{
  "encoder_arch": "vit",
  "model": "masked image model",
  "dataset": "rendered landscapes of hills, water and sky",
  "train_examples": 36250,
  "image_size": 64,
  "crop_scale_min": 0.8,
  "horizontal_flip": true,
  "translate": 0.06,
  "method": "mae",
  "mask_ratio": 0.75,
  "loss": "mse",
  "encoder_norm": "layernorm",
  "encoder_norm_position": "pre",
  "encoder_activation": "swiglu",
  "encoder_head_dim": 32,
  "encoder_fused_qkv": true,
  "encoder_bias": "all",
  "encoder_qk_norm": false,
  "encoder_parallel_block": false,
  "encoder_dropout": 0.05,
  "encoder_inner_norm": false,
  "encoder_moe": "soft",
  "encoder_drop_path": 0.15,
  "encoder_num_experts": 8,
  "encoder_moe_every": 1,
  "encoder_expert_mlp_ratio": 0.5,
  "encoder_slots_per_expert": 2,
  "encoder_shared_expert": true,
  "encoder_patch_size": [8, 8],
  "encoder_layers": 6,
  "encoder_width": 256,
  "encoder_positions": "learned",
  "decoder_width": 256,
  "norm_pix_loss": true,
  "decoder_layers": 6,
  "residual_init": "none",
  "optimizer": "muon",
  "muon_scale": "match_rms_adamw",
  "lr": 0.0059,
  "momentum": 0.95,
  "nesterov": true,
  "orthogonalizer": "polar_express",
  "adamw_lr_other_params": 0.0025,
  "steps": 12100,
  "batch_size": 128,
  "epochs": 42.7,
  "lr_schedule": "cosine",
  "final_lr_fraction": 0.1,
  "warmup_steps": 2420,
  "weight_decay": 0.04,
  "adamw_weight_decay_other_params": 0.01
}
Rows from block 2 of the encoder, named by matrix and row number. Rows with one number belong to one attention dimension. Each number is 128 + 32 x the weight over the matrix's rms, rounded and kept within 0 to 255. All counts start at 0. Numbers have three digits each.
# q: attention query, key and value (stacked) (encoder.blocks.2.attn.qkv.weight, 768x256, the q third), inputs 86-171
# k: attention query, key and value (stacked) (encoder.blocks.2.attn.qkv.weight, 768x256, the k third), inputs 86-171
q.47:058165068137155174140163147152101125195076116123125142100137114170094095134102139168130144081077112141128126146095126148139158145102102155097120119085079096107123106214131141136129104173120116104175128170077143099184132133163144149124122138101152146128141143
k.47:159154144076146117141102153124072149147136148140124133186121133112114148130121129133126173091142121195166123136106105149032156111124174118112131121147154135135134152060099166048162078132110102076110153197037116125098075111064113105146082137106189101075146154
q.48:135142158122134104184119089149153113124135105128148183065136089146101148111125106164086140139126146129150145174051091155119162048114152100125062105143164148140153120132153101123208152120134116135135181170127122193160081042100159112103115110122161084141121159
k.48:106090178210103163132157175112130110145183160130149192115115137121140103098119143137155149142161120079102106125140041076127124140132152077112094099159061099094123125072099125142079170164168158117207152079089101096144189113071137126118148108129122187158097102
q.49:049141167105180116162157105156128102152126131135098144122079105151131140138067115120106126122107127146086131171088129101125196099130121103117124106034159128103188104149081202115130202144179133183153143123173133088151120087144162128117157107113142210100124165
k.49:132069194158098150155151161125094192100177172107186174151084154109173151180138079110132102080098172113089106113129079151065085137154077185165113134154119172105133149080180116134093092145073161111066133182081100139144174137139111127140146119102189136063046151
q.50:088102135146167178128134153102102164143089127156150138131132142137118138120132167181182075076134131157114113166137096104158173071076122137062098175141157113143085101094112095184166110196117086095194168151105171089157129123149113089088144109103104056168099112
k.50:152079119117156175117185151104133130090164158152162118213164157179095125126116116076098114119133117090145109139131117139141109078185174156132137154148134156142151104131144174169140139104119141086136159102051115121099094123092124139164152097096169184148116120
q.51:111121180121121101122159141130155136084109138130169108132118155145112185134146121173104088127139157121125113186111143148111123114141071122115125103142138097137108145092139151122114131138129108108162178121149085133066120125147145156180110120097086121152140124
k.51:113080118122116184131131115167136163139172145141124156135146153141122153122204110157136087094096114163090143096112154136094119079126109124098180175109078178147119098120103109123133072129119175171118133151146135201148189148108153157131144124111068090176127158
q.52:079159169102061128110119180140144136182133101136158184126171112156116091106176141093169087081073110125146140110118137109121126109132095094131126153146146130064174144169144188090142134125104193136146133148079102081137142161106127138101122145125139136157142105
k.52:123163143151120123157072121089169129142151139150076113150130137084136220085075152151086114123132112117147085074133120143082119179094127201122075149159130110107102109111116154086099092116089148051113126134096161173144107111167131096169048159082149151131097157
q.53:125098120082188168156147155158123083080116116139139159141147105104112095103136117060140117119089075091151154145152170162092135190181127151138141093166160169095135156154136052095104091107144130074036121143081124150120111096109151177166127175136170144108158112
k.53:083119097131139175101106097115100118123137114125120171119129064097119093122156117193123145121119120162122114109134105059149135160108134098135131135157142145153125093146127065108161142124083104150143097112113159122183123057145121142132145156134101141157151121
q.54:149159109146096158110127106153128129144092138119155147109188098131172128162154082139144207140166149071085170137120148165153124051174105119067123137135118142055125163095150112086132087113066089143159121153165125149102143068090120131120098137164089115114131151
k.54:117102102131067128148062186116175124161109165139122086103206088140151099162115105180131135150146086124169143126108128153106100069116105116104158121092163099128111092208110118097106169103189128206113143050169164104118138085102088116126170121106139099055147077
q.55:130079100091151135137161155103085117112122161154060117077127150121125117151113152163104082141120071136121160081157156111123178183053160124106147148153143143130120122123104089141165168148197133125098067079133152133186135136109065121100145120136138206091156117
k.55:127077151108155117073150137124111142123159132090129111146104135101089118141133126113148128123137189114119138148188103157176156183147168157180116126131171155147103113200149191111144095060106146119079086134171160078103070147101167129133154142207187145138123196
q.56:113144150178163109141099132137118138129133142150131109204139115149112086084146165117180125144118163151146179093166102107112088113101094149080122137144097089064100073179167134161166163127080144138171084090129116152105118121104106071151188109165142087139111096
k.56:164141090152163132148136107112128115096204110129163172139165115151091130093100140109084098092143086125152068114144134166137051117128075110104132122115157137102080133063123081161151171059113100081106123128123197165155088127118141145157095173081147156118090132
q.57:137143191170158061122121075073109134139144116135145113169156133104098130116106164110084099154143119125134122071145125173101093149112121068117139159146081094112145116119136135093175108154201168162120141082153114194144175145053116062117123097142149117126058112
k.57:143163099119079109104161116120120126141167092135108090111144135052158126086075139117096162111094128101099177136142144194123100114118077157130112154103170079122142121178155132192157100139122096094147065160085167168140097153116195129148097138184115123122042128
q.58:143158136144131115099086110096110142161135120162096144177115155141137091094129151143137137107120114170125140100151106114135151155136133140116146088167170064069102096112157146134068073111150166132097174167098151134158150081125125154127087120080147143088129134
k.58:125180174097100123168137109093107154085123165110120128085135098071109141133101136069141178194159151149157161144125122160148105119140101129104122141101109114115117162111116141087144148159136108113138109089126103115145156078112107115085194118125161138122111121
q.59:111108184085153092185101143141133144088044139103119162181154138116069109126148157083116153155113153115141136157135153098100139142139122168130144123066101159137134129088140114158199183128176119095113125123133105132153070054087141136113123108173166138128091141
k.59:156144139158142155121142113037153104104158144192092139104122154093088125114136109079149163170082109104095132127199153140114129131130125073113120151108124143138127106128130112117159183146102180096117139102121142133132102128129133157149143155132153186194092107
q.60:159106127170094168181139140096132114077134138157085113095114156084085150213156162090166133187088135174165067097109125130093125190144174168108107109119112108159107130134152111099125087098143121093100113147121170144111122147115143127163127176124141138102142155
k.60:086125131098164155145190127150117147162070048119112114149094127141081122107168114145170088140152127116120128128141087115221136162190183140148125108097172128109162149150095147143144143038104153108159104100144132119109098134135161131089087120158116126171222148
q.61:093143121094143102145161156133071089206172111150122140087106122064143145139133130142119082105129174118149114128143130134167104129128140077165090152156149119149112127146107189111141118117129167151113099125100103198133183126105176142103152132099167188143109146
k.61:142146122131149148112155183150129096155138153126187112150081122093139119080102136129112147099161113098112121097115140102096170159147163131171115119161105126151127122125148142119098100139147148128154129116058165125129153182125112091123133167085120127098100151
q.62:156104138118114160182130116150134124116104159086097144100094139113142083123131124074137103106113138163153142140151149026139139117121114143134125207123168094131096128159102188141142170108096122137138095132176115143126140130156122145076166086122153159147146132
k.62:156080118130136126121144094070120145096196161123172139148107160162158153101120145122130111124164149087125111089129124127113134181124069179171110177144151148073143133149139091120075165081108133120110126106168103096128113197113157143182108178115135169112078118
q.63:129143138142095075094163114144127131109143129134166200096124067193106172133162129171122125157104091099113161147093197129182140147112107138101098100151129139137135090144132103142108178156086083126163104070136131082128157108148089110108102171190169100078157083
k.63:078076137158190090104094178117155119124120191084095147136139187113095112101118143195108134098150147180186086123149122086153097115146190122139120091112109138145064098138146120118081137086185117060141189139106101096119089073187075119102151117117146157118084136
q.64:078173179119116096124156070168148164079124141128100052095115134131104110096152154177133130075098168123124079153114136068134196160040163122111110145118133083110119112133141117109115100159126128116064075098089146081110166172074107165103174122114094145133108106
k.64:153121110141115176103110055191146137081112151116110119027134082075051120152111064128097117134098143190101117131110130120159145109118080169097174105173100132099172119121118110152137133111146135121190118118165147144071132091126115163120112092122157137080166150
q.65:136116152084107131109124128156141115133165191139138071139185109138104124118188150171151137042155102120137121121126189096068160108189156145150123182125138086137106109156133113086124154107102122085151130140159181097177134097105114164144076100124063098149163133
k.65:145076121163163163123158082141143065147116134105117136153113139127103187170168111148109117093181145091158107163116169135135108115144083116099137162189164157162114085189147120131136079139134140148120105132148144094099140122161073101122152135030110157178113107
q.66:062160132127114069056112115131153171126196145138172007106062133123055190078156144123205102174177103091131137095045160157068122080095056093148171114056130103200148099125114147126088082139121114182215152111077127079155159130118132131070102123231121160193133199
k.66:086152138136083040127086172113179147129136186142152095115121135110168141138140090073151118155111059148087207120147153119104140067150080114151111175120142148206161127081155128099109094122202166164179156089187162097124068172024099120132140150139072090134134104
q.67:179085114106104105133154109126104151125104138079119116099130115121203123128124171147103156111090186049120165153142130193172095183119166097116167064127173128093117183158184061136138157117094152079077127088170112171160137124116124145182153066122120068033135097
k.67:145131158093072153161117158162142122089100113119052086145129068125127067133073136138119132115112188135098082099130084108086150195135131100105110107137072098141147221172102147185162140062156152124092103173234125157160086200127181159095133140139128096100092110
q.68:063128161141135022126202114109138087124096098198077077108072138132113194105130001075108157171145169127080149135094167077063144114114066129122187156091137159138138108125079132175106132145139125113131100138095109092137087111107136100104144139238123095128106104
k.68:133139113135203055141097162146185127118085131127148101161125116173120095084103133143099092118071104130121130135117115134099117062138084115146137147077139108136156098138141165086117094156168168152160121074150138140098103173046173066174115221171078130148191160
q.69:102180096094111147106080077163160086143132148156113085161109084064131097075200139147171114111083189166124125136132123145101234142174149162138159107170104148167115132067100157080098069120155101174155117120075131161155160115098048180114106089090135112122134197
k.69:148183123101099096164138183081098078143084105149185155093098113111073135051145123111127159117107131197078188118140045098155102074133079087167077162106104138171157097169145156093071098144145124129104147129123104128052164081161168102167153170209194099149173093
q.70:072147097220138065182107147069157123187096179068120147115104122189108097167170126138158151128147081184141112126122132154122174113155135125117148217131147160113096133116152145119132092195121137150115078187123137107150025142109105165133169141151102143140163084
k.70:126141061152102097121140208070142134123141127086127146114134123131083121141199148088132142102133126138108105112113104129078115103191102104150131210111229138069165115075102118155091095186170108141195154098086095099068118049117095155141131160149109129202154158
q.71:139139130141038164101187120131104123127184130127116177096171123094127101090150157114142116071151175162125170128113115070166130130133104143113068101110107129153112080120154101128167081161105120124127096142106113107126086140125123112068137151169122085168126107
k.71:068192156155141084150140140097138144180108145094132156163149126157077094126145130089103141137108113121117145114088120110150119138143111107105086116151100095140176139182116136175130164101094148195131166114126144147096133132122119101122128130119137169110130108
q.72:067092056143136057083144162084134133139091150091123189079117082170064130141120151139141129206172115117123117175201129095124126120190123148100131107122183103141055175143149163157137167213173054140077088145128170110122143136133120078101146159131102145062140121
k.72:099129051161123104070158167107109139129126118131104164100124160116089146070205133148104120082209155087143100147163105153089112141148132073158085209112166133152140105053132130102126162128206175091039098088095162084147142112133089093093069134126136169170046152
q.73:174044150102056190117158115101059122157145070081125137113117121145065161143170186086117147117200148019066168093163114073190098064115107092125147097098108132085091151135155152164127144125099157157134085152180150111133151136147140141132114106174138152097155092
k.73:114137162158086085116167181178095128121128121140140171174158165142192089100171191170084070155167105093150149125164162144147118241146176142166087083106125117211091117169138070122115128103125195128067114131196060164137087146147120103117128095196102181092080151
q.74:128122083131115097127084099154206103111164147154112190171054124106067118186117054093117155103130153182161107157103139192107115137188137139105169162133116132084128079116081133141144126106087173145115099149136115117154159106156123124170150159072056100108109146
k.74:099105126144120139125144109129084075223149088180099109102100034162040188121154153236113145095145127110097114149118090145064133138098124000131106148123118093141130148160158104096101102123169192117169144110133159143050144138113201168167124138094147159150142176
q.75:137141080139192131160153150135051165062054127069133105090098181163141133168105115134118205178127139118094121155125185186151132144127178202117145059128205073157090167117094143133155156136155058083090159117163128255068182166099166138111163059138140091100173099
k.75:135144181131174086112150073085130082153129106141092184123121171069143140134118072151003202160015099185091181132131208132110042141144155141175134109163158091069163109064191090135154208136134083152126059132086090152112147115133097131149157139073179106135119113
q.76:136146138183110081185110146154161133133081219186088109101201101146124100109177166052153135211165079167079123181124084120098121039087219143148097144037068150131149097136142210128020059180059152121140113095111170086145048169170102144176099123115136156165136083
k.76:108075028124105091173020152180184120117110150079170129011115098179078120151179146095222128147183116158080148128106084047158221075091143144073124115047151113154108090094158106182088082164159156141141124106041096102141087168193106139110100131207197076109233149
q.77:134151075079112120105133055211132148172079192088117126078168159155117084127075186135098119088096196095168131097182143119177089112083153162083152152139140135087173169108185160122126155102142083142059108140137124185185149123135151133128204075172160077085156148
k.77:134096103122050118131084143224103161112180183086132155097113136088206079093086166137172132199190173094090122152145057117111174179176144101146132140103115081151136206119142092105104109126128121135074134152190155106199090152156123130098144102140139086180123108
q.78:198110108083166151215129128155096088109125160119107173150186151181112125158153120128110129133128162125107194127095168184152164099122154139113164123135181130000095153152119149121131155101129099137055073163123133169202131121114118070181071117116137115110098116
k.78:183066160131132129166111078201096075086110113093084182154130082066156142137088101201107119165140142185156165166100156088139184139101110161079137102119110054107156054157146127082107131067150086097114165163161120134170149161196113235159132140074174135163114151
q.79:101138116143135125141140080175201127191147081161093112134083080162129116193133173190138111127087103143175098094100143133075157115112096140085117187144073103130121058084159174132114068139118119159198088141093184046159119116053124118060090124164122166181106138
k.79:149155128145106109059139166066125107141161096072188133107070133120094142100106159099178168059121026118080157155087142096174146099143083068194119140168141193168198139060114155087100063184126072086182145045154155093133120097108132159083149182108111150158159161
q.80:187186143050111150116149126195086177077101114130119134108169151108181081167000138074109113175079124126081147171203106142118114141093170112137104113151133101056172141158094163154066151081133135107129175099202131169122134174187111140171144148150097104090104096
k.80:051059088116150195159090096214097141069161120094090156144210140116194146167069117161154056146127149177185098113129144143135081167129185179047124083107104065108089180156132103127184157064134120145089179152118168139158167128162174104216114089111142089137138123
q.81:097143122110051131126160063170069112101120096142127111061197125114159109083124155131098140132102153150102126156152117065143119143086074136139141070134098125109102134164069138176123151134068125128120111149125141136142166100132109203132140111161143101099136151
k.81:104108102183158153205130122147146170134154129140132142171110179104132096137090182120141133118153176140179144090145117174169099185160122165108146156128070108142146095173140162100151131149072157090066113168116122139116117141150167105178157100112144084108132105
q.82:077163162142219082128145116148123088088175116175113128174056158165067135205109097131095154134155167103137146140135134112112113106087089172121174172075101127111129094113119157142142143130147095136126170140062130085099105099064144116117120178133113135137125136
k.82:174154170159099080066087068221131164107136108139106122129102144116116133170143092135158158148101173140173135155127152101203106056108157161129093108167078101156136108140183162088099136160195124099146123136055091097131079171127077153094103073082151107166171160
q.83:085158130158142050097156149120193138072108065149072093062084135158095225115124103151169137169155092115163115146138141160135142085095068125101169150066152121180143033118054157189093117226140128130141095117073163078109097164089119124128106131159094140188088087
k.83:089211103080178120085102140083183137108122140114108109109077142112133056065111131065142109122077108195122120139172144074127147011167119164130142154025118155142096081103171162175115098135136106094162125057084116104128165139060178058134101123160090125171161175
q.84:180088089121187126165124119155121142104032166166161083087173093145173140099132163079129153192159085088117093108187091161104081173109172123133175156108110151160107215164155076125103173139200131097090169100150191162165157144157096142126178112127143148099168090
k.84:173082101173137151140113153122151074129067149111090116063117097142147108152141147137140097125158078117093089105096161114091160085135134114110121151094196166132107129174179063155118184148151141159065159080124153141191119104135167089117076160106144084154135155
q.85:053160127212100169120171077189127165152139082064211162104090144093125075123185132158143118136156116139136139147111010145028148126162077097152181054156115056165134103115153152103161151180115139202130077135130140111143107148091166079101144180114152142156069105
k.85:132205123146102149155173106125112210107207124135169159111128081146094169181165181088075144107121054116126165113090089130109159158158116085079175175152169089106160082089057097088108087147229141194139137126139108125141102131092140184141134125094179131141116132
q.86:123150095111121154130135137092102200163138117176141155121175110153208075109109152150139109152129142084113122142144140213089134151140129177154150106148104128086043147137087122165167088140092103118148137142089094158210176017128132197115134133079177163110063098
k.86:142101126158128096193123116110183082146104096136079157133082153083174168196104114161102159141153085104138161160103123151107149120156126130084175170136107117130115152105133102111150138107188093127154146099119087097097140120166115199175165156078125111187125135
q.87:099102094160117140103098129135099139083137128098124126133169165136105124167114136139098183146098133147139143128180125144090141139197105148139137135126112114113166081148110111160140117121105113187165126138136125154145153086084158170168085066123135131137053149
k.87:156124126142127104182149091146155125142137146140112154145126155165134115137118110115136144085154144124200093118138124180093119131168156111146132135153113122121158180154107122111135098148181150129092130093115177149143131141089144116171155157059133082145153112
q.88:128184066150122109105132173141133156194110137122079107069165136136172153143130101117151064204163135166086061140171066028073162075067142105138135223041119179155097068106120161125104041123129155119150115083106118148127109168139175181097126158156106198130055054
k.88:099166085086152087103127166178158118128136101094163194151168168148121163154123089108164090194198053114125117106118051155089110122109106170139153164111154149124172110091136138189146068199162142113122099085075123093052091126094136127129155130202124138152170103
q.89:143161197150109160032167053115104076110113085152095133114110115078146183082152116124103098088071187127160146130113155060150135148108104066165146066127156152146083127171091112150110150120122115113217131138091120097098175119144149177127131112140109126143121091
k.89:171147208082092197079091068191109103082070094131136141162123166118119152118118211111142144137057125140114138138152166146151152156135111151157189091065099074115144187079123154060130131179085159085161093132175105140094105150141130143149120133161096135098121146
q.90:160145042154121097178111156134149082128199154106090098139105131160058168109106074059167160121128070127083109043125165098160101126123052118108132150037127182132118031115103151139142147183101158146118100089125128162085178173143128175187134163155140085162078157
k.90:185114106074167085123104106201122125128090122124207085084117147121128098120082115127115116105152127117167110090179091135161186044118139156109135206122147189086148141132117165144128138224070170157151059115164140110086107139087095144118100127129119088102142167
q.91:120200148102056137108162020146098086147205125127125151183096112139073134159080153203168134105136097103130188143104134091077128083116060122169139098119109083150143108137159153133149108154172146117173138122110161136158119149067137159148109100136088106131089138
k.91:114213170138101132158095139134163162171065088098202099127169154112156095111095112132152060124145102084112137065136118129058147166104099131095112077123047109120080164116104138095113100178159151109158145124143148141129152144088144145157115112069147117122103106
q.92:134063087134198083113158078115098136155139130100050117137134094139154142225178112106061135076098121130108144139122146076131132137117143160110162136154111126082132205203177095097176156083063168140052155139171127209149163209109113139137172043106115097064165172
k.92:133069093142151122196148136125105061157168117140128109159157036113133065192153148173110130116105140104101111075108103154068123197148158087115111086126122085107127145148180094132179188140120164132084102204180073123169156131174179101098167154152142125198127103
q.93:172171129131101141121155134072132138161142097140172101108122084158163117149097144141114104144122103144068079160076127141080116138156141114146111119092132146089119159178128156185173121138108054084046154127082134184157151114145157167117079154113140196086138110
k.93:127092096162114085096104144080150139154178138079155079142128134095200121095108131144118108105174121112112107157136171107132111160179093103131108142205125115127137122122160171178120123164149122109112136133069122111097136101129138176150124129144097155112145150
q.94:064091157158109094135108131093192152113123124168213099117091075141154132149186118138153108169081155146095085144130134091109061069142076171125131180155070142122166152130155135117130087114075175137113157157072157160122117059057101119099061153102094171134121141
k.94:153171143165180115208164132089148123123144165188126134128123126173118151130086112066190138116133212134130108076154126137069125093124142132145153097130125147115125107184051102160143127151129181080123150121092083158122110190100158079117147128146108169082151145
q.95:203089086064171113230075205129147071161102159136093141123197174143131141117123077100072152123121096072130118173152087157096113086103149169087085140123109121116185149121166100144145129157151168064105175087146130127073159103152159152099174167113179117131103126
k.95:111113078123167147125139131178160127138117174092137112034063103149111107136077109175165103134199098115163087179104074147154161096053197167133163122117105123097104211166102103165122102149133123140135117097139133128134125190136098171134138147151186108082184082
q.96:074108174171078152116118119111192121165153133134130104134118104108148157112134076161154137090089176161178104124101130115138068124122107107107079144126105181149127118131184077207172092174122151103165147111156091148091137079143152155148132104154152103106092141
k.96:158139108114125131151070143106110173106179135131152152138071136164080129083144145134118165103100123117119145148138168139124061137170173133164096130133125127099118181076149107152105113155149183120079123168105136143099153098090170053122186131181139152152126160
q.97:131160120146102100192176170175110108090164156179147129141168130170156159138107135131100099119139051156123103154132160098149132152124134147144127126108126115158100191105109140148104107111079173137190142118134094096234114130184109154136142106161162158107142105
k.97:156164129179161202060162088098145108144155126117095105155135140118130136135125152122113179113138119108086097148152157164143162079120117094113118131079108159122081088128080083189120171127130123104171204147024139134124163147153146119159053095130101153128095184
q.98:161135158180119126082081143120104122108124120156164123128116150074139132184051105085151151176101143145126092166123158117112059141128147181081138156134096042179136113139170084199155138143133110122169109135162180158179126083143135086138075139061075124173089140
k.98:166103164101103158051115169042088134104069171087084157099093104130078088101141111127168117141147139133112092134130172126144147129180124174101114161177118099160211133126145141151144098140145099080114143159163161115185073085143137117130168107106056158169183088
q.99:150126103115211119188123180146163163131091175127143137162145093090084144130117081162114110142105128113069103138169160130052137099092089109142097115079130130087153129113143148116146163139138105057103123135098142144157123083128140102133153158154136149147165128
k.99:175097184143161149129175133129130099130084100128111147161138134105166154149108165160131120168194149113154134195113119116078093165136114121104172085160140103097077137095122121079143154129133151157102153154133169169137142116174137182186156057109079107133112176
q.100:087133141158146122102111128115087154104146170127106150139106170122146147099154124165146128087151158108161142099099155055149195120077138154114151132105107117151168120083096152141129162182125068138153121106113099139100165082118158106141121159159144088157113075
k.100:114127128163093133220121129158111115174125102128125096143077164149174142132076123169145145149131152154155180142081091142147085175133134139153121167081107068077162116149108143135125147053117129114061130121122113132154105115195101133148158123148116106073137130
q.101:089164110135138188098139173184177156079116141154091105187120082088102144197156061144118164190078138105104123113097100119071055132056125080099140107124106176090081102133178157115189127225142139047155167115129083080071133137037140145080106177150107146196104113
k.101:157105102160200186087174214085097151149111095108110159180122094142120149096095146114129138109103055130169186080143086121109091104125163085136079056116087093118092126079170140118137163159145102123058132113116190147160193113163177173118176093150199094184134183
q.102:104135142140113130170125132107100178153126136159121160056115118132143108086071137149137113201175155076104171153054118138095086120131118098133135151137148112140117152128111080160150111175153139106122132123147142144155157096141133075123121153076189166095165121
k.102:137062138128116164141145105147130102135064102103153205148157185171123102159163175105127132098105076121130095138089174119114111085193102135103153081113112147145127162095106145154084113155197151163088067067183139119105191082158118097188111141117162078126136104
q.103:137136091172089134122076139081149170112139151128144116073122152123100139078125112164175161092091147135157147144103182104134129152146115077161097115062129064178117140131069160133114183139120127091178078124109097149128178074247116089179149146099135143130079107
k.103:151074168150082124133155127120115057108113132105128164089115175146215148125062153114133120123127168120145099156104172126140117126135154144132090136123182115137108141193127130144076100130122191105119118141112131183088130091193089098145082175094056141099101135
q.104:116117109132113137108141178126159104119170123193069138159153174129134152143123094123176156086098097079095109092125126101071129196098066179136108171070105099143119064116180154141141125183149153130117156155122112097136137108127149194121115156099118126128162144
k.104:114202167140142117150146130079145130095141108123100136173126142136114081143189182175102155112113090137117143154081155082130125166099214122182182151170138083146160169103146104102161124141086088067159119205154118148084141133113122176082088116111102100146099178
q.105:095104130132143208068129143147118106146144081167120185122118159134133117148163118078147128159131118135090131137104138109130120172151060102170132108127114106079115162143123121116115088174065116175117123071139150058140122122179169175190120134187097095113133086
k.105:128169067103109099155085114107144138116128104140135112097145113119107136101180122078102152084113134124037138088136147149151140120105101147180169139103130166178163144100149111121075122166061123108215146111158127064107130166098077114105128128126112174110165122
q.106:120155128104127142115143151143114129130119109178056105129111132165118120150127076074127155106106105097160132092094111108156112136113121114127099147141136099184080097140185112122130119134138183150191147123110175097141154149129175161067061094107133194163143174
k.106:121177108160108110155121166083148150081161115106108107139102123135054083073113125091123147101133076141139137101114102137120254048137152115151097175099131131147140151084194171091107161133181091142160095074119154132100104066105064059082136180133179093127141177
q.107:156106077053152138158186152148143139191156165103106128131116104197185091098169199157121117132149132117058186190110109147089132093174143134153137143119146173125128157084085136130091140095169112123144136153084115105141101127116077082140147158112171145166189148
k.107:143101193151153144140184078162134092110134087178102134113193126113148063154162147179092109136131168139151126172056136133133107141112133102066123061149117100081124162116146099199195145120186107176100136104147097151118096106155063157131121157102155088059124112
q.108:139153133142097089116145163131084112087062157153127102118163151127123132160065185130095133123185117104178150088103125079103128133117156175131113146107098123183125158143126133172131136046110152163171152124154153216103149105157117127137078082102127099098125178
k.108:143147185113139092087175107160076160130109181110104121121119158163161090144138131155099137179140145144114148137143123158168186166164191106142073126093147124143063082191069146131109134111159159163079103164129120124131129156101142118107047166170114158172134123
q.109:053120132109138144124164104138117085079129157156123147101121068129080112136152165158140125154116153187073137124116186137093100139170110105186085084093097164103124161113105156074157112114113139167120146141140064119110102109150160093114150181170111079153131109
k.109:144159151102132094126121158105117144120111143123079129175175121125125142150197095120132085176150142077101173085093150111146089153093126141162094107175121150140155138179106104115163149066070117079162119168101102141126163177117162120089077118035119152130153107
q.110:133139114073145086133137119070099169101161129151119082079129077078098153099144147201094132122152118137146153135088141123112183106142079030164136080104120131161135158101082125097181111154144172132135150148155074111135142136134108121125083154099143132130091076
k.110:134078130144125169170115127161090069132112096136164129141152108130192123141163126123117138098074109125090143099090142141134138191155110151086131087155164162151117112108137069108108114137071093150077102114163114153116120118150083083084086119097090056151155081
q.111:067133130115133124161127095119159098092152114077133122121115125099112124160199129121177096115091158156183160127114142110133114151106150114097155121166134156109089121184143144116133161102129086140098146082135058116094131155084102117117112163202099078147118152
k.111:136074071079130061118146173132093124145154121149172048143116138131093147192082093094132095143162175082146108143166141115184086106156181175133029073144122110081155127164111113135159137109104158125128085159122199135131135119129147133148118097126128141156173184
q.112:127116112162151091069133103148095101131105131091154102094132169118143153084124093055165136155154121083188130140140156113125076145145100115105156133213131117174123131151126128099091109124130091119144145117135152101075137157111124127177155105120159128097055145
k.112:116159077133108162140142131114124150099104163077104056133067165160132121091107158086047165135116097115149114135160086107104153106115114116157154151098122123105091115119125183052110141148070142110224181161195166081147106137079140144120188165146113200156118143
q.113:122154120166132143176155091117211171164137101158138162147112138133137154197168134164127099127123125156118134158125170127108097117144122109114152130127152188156063138130128111092084102111124108123134087148157089057136081103105127129129144175198118110109189123
k.113:125142108127117176158126082126131137163148102126125120131125151159138149139146102132127104097152113141150098115122108105143089076138156171135140117118086125112163138090162093173151155071141135137130141192133139098084112115153184110162109103134153095098144119
q.114:146133144144098123147144157119106123178106100134148093110127150116156142116096169128121162161166176102111136165141111122072101099130164116094144120145125158138066101171094175152125159061140129133169115122131139143088108115116102107133143138146121101116109143
k.114:161119161096100153110158129123119149117090160096117100094089105158150092155144130143100098177123139153129119133149076195181149137155104156152104105120137174164135109138100144168136146109136113149139149112145117133135117131119165118141093146094092178142153102
q.115:134122170123127096098169085128079120100168160106087118139101127145204163070087136137145111128150103130105143115105142101169158155120140139122193155152122165145131140164172156155094114173103087177114133141160134137123100085121130083125145141118136104116182124
k.115:088177123076172149143132121094131123185104137159158092147164148133087075195191090102141117083131097127089121124114165061127138106124137156142104171160072088131204133136091162102113095100080093089110093125127128100108118105141137144139125161116122080104103117
q.116:117073137142108161071127128170156138163186065123138130112125140155091122116123098149129101176105095197143102151156115160157092089129131114131077092163190117087140131126115137095126138091108163107134121133149168127101118166157176163116133132107096142135091152
k.116:146174087141103130078079114124164195075144140147129131142084122138104152108115118095176114149147137128106144079136109124086123122135094096130134088125137195142138135166146172105127109140097132097207145136103127111160075156109161129122159116142101153144110072
q.117:122104109108162142118179106216109122128152160109110153200131148201143096141101182097080153162134117137110137092132091139179118128111165176139128125165141142063094128116146158144136147118150105144133112132109136121148087139153132133123126118107106152135187166
k.117:140162132077152093123157151121100143101160099119088155132167087099110133110133153135122132123160109170147137116111089121147182126105159103094113124092097125118147095151123125124160143132174128140081103052110102106132117103082101159121122152187195088070125122
q.118:110166124156121146184085085115150155169142069145140116110134128119171142129099166126112101142201145144171124118108084125084103121077145079085115103196145111113086103138132136162140138141121151087145167096156146106163138133084097188067136104144139147119170174
k.118:157106082088134077124164098119107095134143135138242084139112135183146121157163157089159110115095102173173114126173089108167168113193080178083120125104118184141124110134137167137124131144178134204109086112133120108130154141092169124147088087177085097156122137